A small image VAE, trained from scratch: muon at rate 0.018.
Rows from block 3 of the encoder of a small image VAE, named by matrix and row number. Rows with one number belong to one neuron. Each number is 128 + 32 x the weight over its row's rms, rounded and kept within 0 to 255. All counts start at 0. Numbers have three digits each. After the name is the row's rms in percent of the matrix's.
After each neuron's rows are labels from the 100 images, of 14848, where the neuron reaches its largest size: "colour at peak" is the nearest of a few named colours to the mean colour under the peak; "responds to" is what is common among them. Only what is clearly more common there than usual is listed. The data: views of escape-time and Newton fractals.
# gate: MLP gate (encoder.blocks.3.mlp.gate.weight, 288x96), inputs 0-95
# fc1: MLP up (encoder.blocks.3.mlp.fc1.weight, 288x96), inputs 0-95
# fc2: MLP down (encoder.blocks.3.mlp.fc2.weight, 96x288, transposed), outputs 0-95

gate.85 093:090155113149125151105115072136180097192069106120081130143104155127137144117113086119099152125103144171099184209134151187067094133102150094133141175129149117133101068084127058099107146153153148182130096133150150140163118121101193138173164138119093080108086145134159117095165084129073149122
fc1.85 069:103100093084169115116087185113118156157178071172147120138118141125111111117171166138124159146120088069154147115138123112179110156106146176136139068091126070127112113111149113092119133139186150110178144135146080117097176165174124098052116157043164131126144175159086165152110164124124129192
fc2.85 094:164083153137151100151152107145149087145088097056145138113124108146137145138120154159117113149107112083103140171143140095188090136141121138136109102134124115077125138160077095096130191160128118154113153084180084085157044126122127141063111155155083086123117172155136085160109188071160216121
colour at peak: green
responds to: vivid

gate.143 088:166134122128126036144101129115160153117111196111161098082127116180122090108161129092109206066065092110165182141129053117126166089114126122099152104105158129133158139114061117107115145124186084088123118160144135194155137107086154113114157162092125139175110141157119114120103144107160137182
fc1.143 083:089114117120082145149098119132159109079142107082118187099139163138172110119144150170120144150155147169191146131158143130135153016136146119156128094118106145129145108148088078177133144150154108106060136099077143187108108108122174130109093125101129242164123108165137084139134159138143150078
fc2.143 100:127136152099078152148149128164110181122129098114111141091094200108100133148148124162065109162138141132082127134159145155152140104055078071167137131126172123143131116143131106159093136199152173087122197113126117144052084083083127113109103099158124168162175137114135087176111212119147135143
colour at peak: blue; purple
responds to: vivid; Newton basins of five roots

gate.245 117:056118040134182111133071120098107110194148089106124154140127188117137140137153144122114157127107118119149135181183104101157145116142128134162152111087201120078130110138096115078126137125109141127156120106123109110106148175089142182128124182155131069086058180121099099118144205121158172109
fc1.245 065:086149137122169154071100122147199102136088149130156106139120091136133119145190149113145106084110091128102149082123128043189152110181187129132141128126165099084124122138071182156147116110129076141094119125187091109095210136138121115111145136114170123136149103133120062180118133142167120199
fc2.245 136:135185149115172150079144112154146079159084153105094095132129142138119166131126128117113118101134127138132147186147108075143185068102109159140133136156141083062101115143088128140112145137055110112148115140145109102155079112142154185102130154160137012158095175120119101072099177116159161189
colour at peak: brown; grey
responds to: grey; Julia set

gate.186 097:082165088142127123142136153116105161140120143107133124147122053188197157110083135106118154124117147122131162139117121110184157178088144139122164097100092161109160080104101166094102140095060144164111148130126061117164164127161189077158114118043135120078171079109109085161124168144080119128
fc1.186 067:077133144165114106111112123143128098127169168167095106120130070136037138125111085118129166067143124179062147086165117096093091112104129128109094095122065143121143131160140147107128120125118153182090196089111120185122105176106126173142170166091095188148162135102118170102106187149111159090
fc2.186 089:139153147180150133091098125116142153112118141114102101156090096129096132105097146171117178085148098159122124121140099126102126132118149129091166120112077128140077104182128127079036115050091161157165175108108089181158134091102174149131157138113097122081105134096127141217122181112120214113
colour at peak: blue
responds to: vivid

gate.269 072:153176107187067126136070147174150187136114117122157100180103116089126151140095132059102151164135133118151095128191093094123085171157113093123137139128171124095128059079174139093187114186150138089156078133138127115093122119084129078139109157119097171107111162122161098107155138092104102070
fc1.269 090:154159125163111122070075177186114080121178163111138151076137092068113156158144131111096102184140147137161142108191145117107120139150057147145127110160124127133116062085130139154112091128129154158054082128188124107144137127080144105145111134119154157112129120119156213187114170110113194121
fc2.269 089:137135141161159168161180077141105121074162122104100110110150100128113123069117127203087143086082095139082147136080133161105149123132118113123139093120089133158113163122084117102074166132145119132113188130060128165172162163142129172167090094082202105141181074104151144129085164106084169121
colour at peak: blue
responds to: cool; vivid

gate.212 099:104135127123086141132155162118133149150164091131153176137137103073119143124114180165131109153139124101116097076099154066090106176110088181117144175111109165145093128117122130116169085108121165113189114199091178137120109092134043137162117084183080137170108119148095153111195120103159149058
fc1.212 159:132206095121083147114070157127122093182153143151119130118102131106144131132124104149078092102110138114193117118106141132107081125103045079157075157118135079127141181128136158127092102133117174143137158201142121132124153136104161150138111086133142073157109101178128226167206098124131143123
fc2.212 151:107162074133166149088111097121099100158154137126112151078120142054155131141122154162115115078121137119200118128115124093135104125117070088146096157152121109143122147056131138133120084132160174082084137154195130094176110124097116126182075107133150085190140100184155169134229123127137113152
colour at peak: black
responds to: grey

gate.196 054:110107083112150146116149126153152160166083114099092059096125115159090165088138090143119115117103096142134111125144123115138092091148148154120121095202129104138114227150158094120090151182096077108057127175156126118162171169146093127111175127110145117180148142186084100084088142145115101198
fc1.196 104:112082146167131166075092155121101086099080136159090122180115142104171087088095143192127120122102095200085131131128088176194115150107155124164145111114141127134114117165148164090170109105191119077136169074097106160101180066102118119130117123120124183164145112127207107151117137114123089105
fc2.196 097:101108130163130163117075179114092098094099115121141133188121144146171070115102120152082117081109103142085097161122099193184104160136135134143144095085179149153124116165121176109157106109155122105151188088128106176058156072091126134155083140148111168147128115127223130146109195121116100120
colour at peak: green
responds to: vivid

gate.44 093:113105156094098152072121094116165127134120191109140155110101126172180116123068129125111154117144127127147188056170144139134106153189149132086140180162076130171135172104065123129184170112109163131157084130115168132142128149136137116139122123104177127113144158103166141123141021170079091078
fc1.44 078:159164101090158095102124124046156148179185175143121132097159165110146097179104111165158141142080127121123138148114142084166153141116132130137083115133140123159084097105130173094152117106168168164140123178041140187068082146115165108106164122134108113123112137079173119052102161119130182095
fc2.44 092:138141127100150119099177117151154123121091156113129064091096157128163126080119137139120127096139173154159164066147154167116132170170205131134149164130136179140142132110051145129121182122136091115111104163128177053142090121098103068133166080156184108135123159091164138079161068144080138086
colour at peak: green
responds to: vivid

gate.61 096:117117131093135117143095162113135107158133185167085131092116146114068172114096134106170192124105114167087065091139171094117120147140194091113136137076121152158107151167156100069138142153163118118163141129118088103155116141175188095143101124121152140064145113071095132077124055180083082108
fc1.61 142:102055099127118111196096130135158046138154075086042110173134130134163121149147113122142086123132114140106144141192138151134149062094135100210134149137177115091137127067152130129123106096157148128140176122092086126105149157033137169139147145142098156109134136097157123102149134127157140169
fc2.61 132:125145122101139126154122106128187093108179091107108088196080131149046141184113123122118089119129087114090120165164093116152115131155166081226123092101181114101099109094124137181143114152149172128128133134105115103157071166047162107096123153127114140117123122119150138163110101075159163182
colour at peak: black
responds to: vivid; Julia set

gate.9 092:174169096094194163089146119129141134124154169140116069123140110199083146124125146075129116075132076181126038154100137124136103159104122166148139114211158116141105096127163178104102133081128125085077077084119135140146172121154162131088160083127107128113076086130145166140153109115096107144
fc1.9 089:125133065132070112150150117144102086127152131134158092110129099114063051134148124162135138150132140127132142130175163101117144076112120121118075159137163184043132112125154126174132160155094081141130157144118153128131094130098196107130153134145157203184162101165091115150201202154144092101
fc2.9 084:121175157162186160040087146122095141114138120056134065128128151149154104161178138097063159085096078197173105173097167103070087152144060135096167117163106149123121129087109144096142174137127096148127149081121158098123134126161125141070169120142171130115135116109131127127147131086121124147
colour at peak: blue
responds to: vivid

gate.226 088:151091146133154128070114122141155109106132120160117069136113114134182128120167058101143155135142125124102104109131028088071146129122203115137130141105176134124174105117134172115115161162123120160120150119168139109113142118135177132036129136116146107085147158105152183106170068145133225160
fc1.226 087:127124085176162119093188106125160128085128132153120131140169183084165180109137088126159161106172103127159116160050183105134079139153165102190149133055156136129075117121091115134131169156102088172101110131141095144126132117100143105072178125104109106162053139153149160122126172121103195128
fc2.226 083:085137109113136096178123119104106138151103121144104130133142090134094111118123132156148072150086146162118166130193142148113122107131086136185102169198116105161042120128162104101075126152150190173109099108135152173139096132061049083180094107098167145175120133084140160126097162122152076103
colour at peak: brown
responds to: vivid

gate.266 091:085086069114087122120082103046139113125138122128127116167150154111164110181159167141154119112094067097160190156134137087187168186130104104101146147110143157137142149086119093146071122098096132172125175128118090155061113138081135172122144146159063126110109116149106166077192142160149130146
fc1.266 087:073139128085103175144100069150154106130112160134192146084138188112114154111161135114127112100106133160071170125137128114219115125175154109119131142131105145148158124172143099064148183086160183125086080111159101136050087130127140131105151147181087132141120140153169098211113146125147142131
fc2.266 095:134131127136086188101141141127147115120124150117139151110139144143171126128106009143087123097136112104074118075131142075216119122128124072160153101161137172114124140156124111154083147149109139130108117117140122087167060095126137107066141123107130137095169116124147149214181154111197098178
colour at peak: red; purple
responds to: vivid

gate.119 121:112108154096072164121158104093129159182193187098099143141008106149204115150096154101119107082135148100132126088185128122159144134185115147165088135138126140130148133131108149127155140135096136141134098060102094099096142089134137178136118137169063104104123140156145114162132165161156114185
fc1.119 080:124134089205121151128127125101138168138091162094122103127145152152124153092122178163090120143075154117076156106159116177126156146134070130114179168117114148127146141182120176168188188107167141151094068126139076195104091161184142153153121125124101099090148098126053118088148156068137137108
fc2.119 115:157084116140175154110085112118128111089057105108141139109138098115181149143144125073171157102201133163115116135141062120123163077190173183079091136094129109146107136121191137070141163055099123127099109137094116121141125168122107164124189134159142199088100161140159100086131120152142148117
colour at peak: red
responds to: vivid

gate.262 110:172131096110078117146104083071175129117120101141137122171105133150201148067072122143147154164100182134175168086119167115107116150102167136110184182135098139133115131071161183134158148110159103137131078066116129109116147151142084050100140122107139099084163165140180102154109122076088113139
fc1.262 078:140148068158077096147065113116133149112119157093137144140170118153124187162053160134132120172091143133138158109105142115101186164127158131118155170053120132153150157063091105098156089080185173094182136139138138119112128171120139168072144126159130167102170142113191128164094086108100115084
fc2.262 070:106124074154158145160132070137130111166195125126125072084154151083125151119138112118156099048197146117179134129108101160173164141197154150104044150088093139111141125098083093125042117100137154081148125160137163114133161119143117127138154116121160112134116089137135120085182078167113129100
colour at peak: green
responds to: vivid

gate.64 076:196140118111090046080135106153199182153113164078100160123134075117164127143157154085079199129110162101134120109154104176090167109122109183114107169099116164108129111173133069120110130121112130191048169144147121144099122083108143136117135141132147125118109144149141094131186144083147114165
fc1.64 111:121114140148124100057138118195169157142106083132071126142175074147101119176135166136129096092111060177099127106143090222174118130065145208109131120105129122140171119095143068145103093150098094160113161132136129157091112141111159143099114091158165092144135117167102093100162124178132131127
fc2.64 105:132108143121162105062123142154169151146065083121106115112135091176148092161118120140154120105120054208092116130182076163149158139100121204133120090111116111143128159045117090161121095145098106141096148101143174119111139150182140133131069062153154109149177113151124097136167131169125103079
colour at peak: green
responds to: vivid; Julia set

gate.123 104:121142113107186124108078143159147119109132108088099178112102211156139122059147130126120112105164075128176107137102114141103159160094146138123097144150118128170146133051107104116149103149090133105116086201099088158141149199097176138079151099119084135119073117141196153095160146164131196124
fc1.123 140:126185173161152162068089152139189142125106124121090178177102128111107175130107128079170128095097112172145054165081136139120130163128123116122080156101174111192066193116113162136114167191129082098138153100086144125108109157125101155106156145136129108132170133120063112125136139090062118145
fc2.123 148:099144152131138114078062171158110163138164084109133106109123134125102125105106149097125122065143064156118086190077069114170142169118100130186130102135124123192138190071103121165128146198123135117133108146057169099090132192150123121114158133162075102118153147126083132179137142091133161113
colour at peak: cyan
responds to: vivid

gate.26 118:132175134133096105097133121061112132145098115167099114128177131225140141127120158140108122199141115133117168130129158167118144175082116131103134118125051126143088116193131135149100163117153074122178128084161099029114143092161161080142108120112113119098147141088088123098191140108103144185
fc1.26 113:089167196159129143093181156054137119136132111113112120151052168105103101113098153125153151152083125094045130122147159071147166124153105111116069100174132160158150183140096173144155139123107152125164152058122133074167188128155140074180109116120089085111122143096107123135115148157125154138
fc2.26 113:121150132125090106120187130094128169140134154121136112176125107138078117136080137118148129131072173099155148066116094073117174118159157180106093079153107070084131146158120134137136143146171087133129134166102154078109152128127184113181114117043036073112149177111178101162100148144151127147
colour at peak: black
responds to: vivid; Julia set

gate.273 115:124101062142156076179058157088027081113140113115099128118067097116116124097106119190106127110125157083157128170188117171097156143111109174108166125081145141137101153155115118096113152175141149180146132139099144152135110192105162194132113140125131140158076165165134156097129132167111156140
fc1.273 103:119142153053108176092112165135160138119114154157155160137139092079131124114137098109135123164129151131109140105158128135129087153187107118101040197076125169116121094125133189141125128119135077185124111161196131112122148085116146114124167171209158122117176161104127103157092136083186118196
fc2.273 101:128157091147171101136054114174081116093101111085120125115129110122091127150130124146094115169095116152125157147156119153134174151156122117094168124060121202098135137074150118088088122148116154209126087187125105121164124220123155193135115078090131160066119122142149141103176097159103145117
colour at peak: brown
responds to: grey; Julia set

gate.0 088:087157054182102162169087131038070095112133067061147148113170142118095146145155080122148151189104098118196107154155114124083143124118129118109172174129079127103098108136131140113095129118115101106162141111114188108086118128128117136160082149106084124148165139183156164108190118131122129101
fc1.0 067:117170128184123149140118123080162141158093113111128190143107143139152143148143105091125144169119112109084104144120121073139129165093078090071059138135243178137099166060140101133063124170102142108155116141129105145179122139144128137145114146079173111076119165138149091091169136177141156151
fc2.0 079:155131131131067136137089132134120084135135058099057184151147196085078050118157103121101169122132102108107106135144122182093176175100153101132115164101145129153116101118131152141136142159134144114179200128099094082135145200069142105167114108111107130170098163133186131111148131112139183110
colour at peak: white; pink
responds to: grey

gate.268 102:118149067105091169082164152130171152192121068104111048157155153144100161115152102123164151155122157127080158149114138058074112146144096178142089111130131144087131170168157080151115153133082097115136069150088166143169107117164142158138165141076135178159107131157142115169140151094189119137
fc1.268 089:126095130145204146171097122090137136095116088119130148208148131109025127151120135129098150159185133110137143130145147124112080094155164095108152155075064100123123154117105070131141143168099129160132154193125202149171123101162095112105181153114131095144134171083081146126104125093098158088
fc2.268 088:120055087135146124157093090130173157125123129097146149193096125158100169108102102128142170116113201130105123077172098145195148078129182131094119145040145065112138144120101078147099115159110112137131147177109160078119122085141181145158126111108103115127132139111081158183116116132195114171
colour at peak: red
responds to: vivid

gate.173 130:084076111141153142083127114103170140152096190147223119121111091173075167079169115131115121154102146120152079098154096142102150070138108151125102129184112133102131097132117140152124203083117143166094140110190131141151141128191104128102103137123158042086105080133168088094107125125127161121
fc1.173 084:116176121120155157181170180088189068169103101169123168153090107068096098140154067154124083144069097140132131094068080143122141113173109079167124151123090173156119132082113158135157084125130106111096091141130078117126132088152174149154105172153159102170125145099107135116153078095176137146
fc2.173 096:104134123160138135118132095115151076145130169134169138165133053145069125102153145113136089168087085128091152101176102128082120102161211165131137125119111098053109104132112130104169112120129130166085087141145122137119145075182212162172127110091152095142126159160072160131118143156183144192
colour at peak: grey
responds to: pastel; Julia set; cubic Julia set

gate.286 094:142103073166099091125095139125146090193117094168156175137144090079167184172195089115158124157125066082106124098095077076116166124128102067115143140148137106119132185134123121162066179132145123139104129062133176083091102104111125136108127151111157178119093158131110152151179123171156143131
fc1.286 073:095130103122120095152122158091088087151128098134136149136082160149124138161163130176140133114150057181109177142098173117088098135149140093172141113164209160097148138173143136039165138149091136112071180166153143086120152120176116126069113146076117189099094127190155115104140108140097118147
fc2.286 083:120089093106128118173090183064145166125135148147106163143115101108143123148222160135174119119147081126130186058106141120073127130140192079126135150187141096092104148228121152105112099136099120103069156092143140128102124152156146134101117157128119187078105137155144150101108106169142094147
colour at peak: orange; red
responds to: vivid

gate.190 112:116060117133173064089155150122090147105081162162117122154082136143136137132135188121206162098156121116134121115119077102156069092148141178127140149183153152197162142115134122115099127075144080122123185141154091175077150101109119137075151128115122121151136086100166145154166103107040127117
fc1.190 076:155106122121074044156148154139099174126101153161131096088102127069117091091133157088133133138108141104133106140061126157180138137120138093133123117166118110123060141158117196097117100157079135149133168071136202130131127099169169104119122179158063104179140097156120130070128138109161157067
fc2.190 093:141122200130098167153182138139175143160176126170097132170151091095081110128100137188091104133095103094086153124154144136128126152080116104177139093112108087074136116159096126108120125159107137163121166105184138129117096071105163120157042182156091115123118218121095126180110133101162108146
colour at peak: blue
responds to: vivid; Julia set; cubic Julia set

gate.166 081:133140152111179173137177111117201047139136155157172149173187108144151132104129144156122173126141073106159137107178119122091181114097185118048132095091132131124155082122142151116142167095152164123097106099100149149094048163085136170153045104134120164101127135115140138115161125105127138145
fc1.166 095:136067097141101118126108127161107096203086144137173128079136185176094121169118129117171071084142117103139095183177122127123130124148122131126140049118122183130102190113154154147101106150115146153100057141124155181100121122157115064131113103150136093116107083135180175089117143168162067094
fc2.166 085:073184104186096070141103143127136138137162117096077130128093076120114119061123124099103168180079139130132152119085104146154128112162131182123088140176118093148159143079102116148138156186129142106133144158104130094122168083098124122127172136100107157204128151084054099139170094137173200126
colour at peak: brown; grey
responds to: grey; pastel

gate.155 103:114121167137169112124098150089099140146144062130090192179108091103062139140177133145119144178160058107188138085082157099150120176152146124171156159071104102144150186131133125113167102138044097133170113157173102161132136127128135079103128137131157107103124143114148153107167070112072155117
fc1.155 130:165113123085129164055127086137117100138156070128107127204138136100079090138126141184143105178168111202147118116154113137118158135097141144135108210107168086157184161093125130128115094115079053118112115155116126102131173138158073179110088131116157094101115137122082122096155118180153098161
fc2.155 136:126103117141175170092088126108098113150160062117125091181135151135029072124118147161123091193128113144154109140157097125146136153127166128150146180104140120133172151078134112172113094169065062114102113119181093128150147173160089151070067144120179120093147148116118144086137106142113086101
colour at peak: green
responds to: vivid

gate.39 093:106153114082074118140082090126103104075143109134168077109143155145101144125169127083127179136093133142156136077121127130108178105153142137088166153124097128126044151114103153083123161153126090137149148103113133116123106095133111133134158118159095141113148094242247150081151124165153131161
fc1.39 110:099077158120094133099078095133149156137137193167123097123163171183173075067168160126156132133110108099085119090098138069113148159154159159156094115150159157116156175109104146137159138079122138096162150164130157133120100125129025134103181136082141107114182092071091100100108118155150117101
fc2.39 108:129129122094151170067139101154117101126077127190101094077152133105164105101144160130182121144180152115145147072114117106125118095108090187148106175146176115135109123131126110133201188091123114146134128198154164125175126121119076131103139168126160079098184109092096117058102049145106107140
colour at peak: green
responds to: vivid

gate.111 071:172100090097152131141091158107167092108118121125140108105147073095144117112135169165160123075113101154163121156177086213109122166130116128138110139203059096156088163127112130142052154172115136134111065151110167138107126133113086155225135139137138139176123166154069144150147104147121165124
fc1.111 138:089140126083179172082177152143048176102124177124126094176142115163090137084070075101087118113135156140167113108184195139085074066087144160136114147145084167161157144078169140149127099145120108163115120104118102138085151100118091163132123094140185120128118127156144128149122157117144191132
fc2.111 130:120125153120194168118177143151043205107098153100160090125148084161090099066098105126065163105106133171136133152143180138082084088099169130156140143143078149177149132102149099137161124162158123094103105119135123165133163080106096176111107073109178098126094080139170127152129147110107157148
colour at peak: blue
responds to: vivid

gate.80 099:140096001180108108117122098090104091118153109139104179151132148139157154122093149086124103161144148127163170152136075171131154108092132149159107098171141165168134106141152120129114092109160134131149100068113112135138129133063195105158125116145115190150140158140151160049196081147101137126
fc1.80 080:093142159129145140147155066177207148097108173178098137105120148101146174115066128125142138143095125135116158060120147074134127148127120135103093203168157113102151050092095141182160114117143103138129080119124116162155151151108118111130181076096141105194199142149105116141079118158092116158
fc2.80 103:169122101115086133114135117129157164098065222179135145102122109148118198119108118170101078120129115128113132158069141114202095168169100176118104089155138159167109121121169185187130092104139159114079148119109101112182168111119119076116141099103159127143180096066108141160113115129156089132
colour at peak: grey
responds to: grey

gate.130 085:111037147147112130089148151064103096134098135161116124133156132112122140047125165110135129105123125095181158124118118111141096095115165096137135041070140129173115128101194123155107123113132094117179137169098127148126201135080133107113112107186129108174111169063140118143193122132181177124
fc1.130 085:126139127164099095133152177173126073104169119117069124117146112153154097134112166122095146153095132205098188102102112170056202084124065129138189133164101142135125068130120098123138088099103144188104106139167186129187142161125164081128135144139109114094146142179093141149088115101100149132
fc2.130 097:125139094137076110139182104185132079104175169147120149112187143143139135153127145149122106164149101168099118097115153120065113121140025104188128173195127092119127118098093116138162093118112124151101145127094137092142140124168192071137134146093155102061139125177129112163061115107141068135
colour at peak: red
responds to: vivid

gate.244 094:123132084088131128099088095119151133193149152144164184076161127096073106144130128169082170132139135150154120076070122111122151208146107112128122099132125131114221103168122178129140114144121057138115090062129097090069135187132124118131118124102142181148130128081148158109119159182116139077
fc1.244 074:131079133078199108104096113170140164185132126104093220105162150145110092132148116091063110107123136128182126088054128155104157126127072137137117084144169157149191095150148151202096095128124141155094146105119101118130107102082137141104111194085153129146130151107156193128141124145153134156
fc2.244 081:105140155073155112081143139139075160188103161135118152094129151151071063158157091136148135134108121107096174098113151187117132108136124127134187123148108144133204123172086163173069089147156117106174119132109089084104078157141147078096135186168076111146125192161158167135117154163147138153
colour at peak: purple; white
responds to: vivid; Julia set

gate.58 102:158120103107108147103161131125161175105090182135176076145123103158130135137058086120148145164120110148154131113126128148142159146082100176074132102164123204111106130149148143170117149099120133064132148113158206092120164146112092149096140134154225058144123107133060082118125097149081121157
fc1.58 098:092132178089102115126128153134144085166126162111143140091103126113156080074113080079169132124117089158132121104155172188111121155106122172079183157185109126085123061121130150180100139140169151095064097161141117133168138154093188116106125166104166096200154139147073109112124169136140069109
fc2.58 077:090170104161156143161062171111128159097118114130129184086110123098169113141138069127173132123158158131170071168121155164079090118134091096134107130194105169113194159133153091147171190064165172149100128067132161124114159081123105165115108121137135124123114101143169105134102154205132134095
colour at peak: pink
responds to: pastel; Julia set; cubic Julia set

gate.178 098:126104198106144090160144132136143118064132138167097092138166165118160168092134112122106113169077138129133099094127065099146050081110162160139166082110111145086130085197096154080123173127111098097180143141126180089113144137162167145097158121136204148126086120065139150111152083111140098130
fc1.178 086:124109061184130102102148166124148111144102168196152100202124114115155122175126106143133137103120140159087097105073175062104112156133179130125171058172146173117045063127144083138126151187104123142097136082151173108125132172155157111118094114122141098103112146077115131160122141160096120127
fc2.178 095:156125133089128139105133066110123149171126119154162169161136132161093139128102134122176119140095121139068098154149158139166174133171081114106118114144187092149082130098108081152108127174080143167176111089146090157123102166070095138111086166083088151077213131113108092192120168137172090167
colour at peak: brown
responds to: vivid

gate.92 110:139092104151127110144084120095114132067144173126157065170096066111166133138151135126154169156097175157140129141124177108162125133147102116081126187094111184112144147135152203145159109162078121124145138110144162153099068177092106144100179125129107091157113184165081097068139058099088129144
fc1.92 079:142128155184179128146150097189130117135139135165097142123170119110031131076167132159186116152107125144104101126120078145111135150168072144159109107158145104174152093119142169130092131116181112123103112131124134131169194124129082129063065089057126104135095086126144103119123146158126164047
fc2.92 107:146143076121118099129121113164133098149127106162126168139151143126039128132108104159159105125105137038104126176119130163111114107150088120106074074134154065150110116155154092158129133137178156127114122158095099112140154090114097151096018098084188146183141110079140105125125115118149124048
colour at peak: pink
responds to: pastel; Julia set; cubic Julia set

gate.57 087:170187130101074094129038086118156158106156119077128122136121094193168161142190096071132122127161120168091132135135076056185098108132098144083106109143096128148138165141101153190110116152141113145111075149079140069155187100142153128106180108107118153128137128119140127160116119119178114152
fc1.57 083:143162156126164082125090134155157105134144111211148128127127146067134157149157114152155103148140116153129165175108106109086164139112143079105085121106097103102063061099116102074094087148182111134161127124071187212164193118103163090101108075159155107113101116115123128150130176162105140109
fc2.57 108:153089112147121098111036122116141131092120150127143152142153112136194155132163095105191171128141122142129070068148075038101087122122130145111100159116129145145117159132147168117094138105150077134103093090090151105147212168168139175106143076116114107067105096176119150138180128145121101155
colour at peak: purple; red
responds to: vivid

gate.52 104:162117087116145096145097099105061131171101162083165138193099144091160168088101167139080130145151149161170134149145072150091152120117177122124205150114143063105104137117155117176123101131133127129143157065159120105113099127092154153123173123041188138146092083102150094137194119121108147122
fc1.52 128:147134108099115062133104126177139144179120097146167134096135131064126105124103128108105116156128118157158112034160172131148121166175122099108172102176080118152110084107114102141183121104059133202159138096140082129091126167118163154155143113106183134121132115115149092219142136108087182104
fc2.52 109:146169118091106089132149162186136175161070126140122141115068156092097138145129130168144144144128117198126146103142156200088115112132194153185167132116085069125134092140121127073091082121111111105176109108182119145136107165067116128134178138109143186130145098129168149067136137102049130145
colour at peak: red; pink
responds to: vivid; Julia set

gate.91 096:155149097152108191155082172122062153115140158130132129133121124140154117130134148105094086133133112114158145093136087184066153111154145136142178149148128191151159135093143181090125149118096050086126170196121100065167154102133137106142076192131139131084170127135117095057117115119196147107
fc1.91 075:105161163096099096119071141132161198076116169117132118127120135097170135143126179146143126169173148120148118111087070115128082071107044146138200134087136078110109088180149128162138160134172197141124135058152170095154123136101111136112142060126134124169124100141139116144133119103059154134
fc2.91 097:088115134093103109164078132099142139106152133133132143138118161089109121203132157090235080123170151127157138131123145069172117103122035145102082110097107091081121143092163131142165160122146159133099086111124111138101161175080141119155132134197118129193086107102148103186127136100110129163
colour at peak: cyan; blue
responds to: vivid; Newton basins of three roots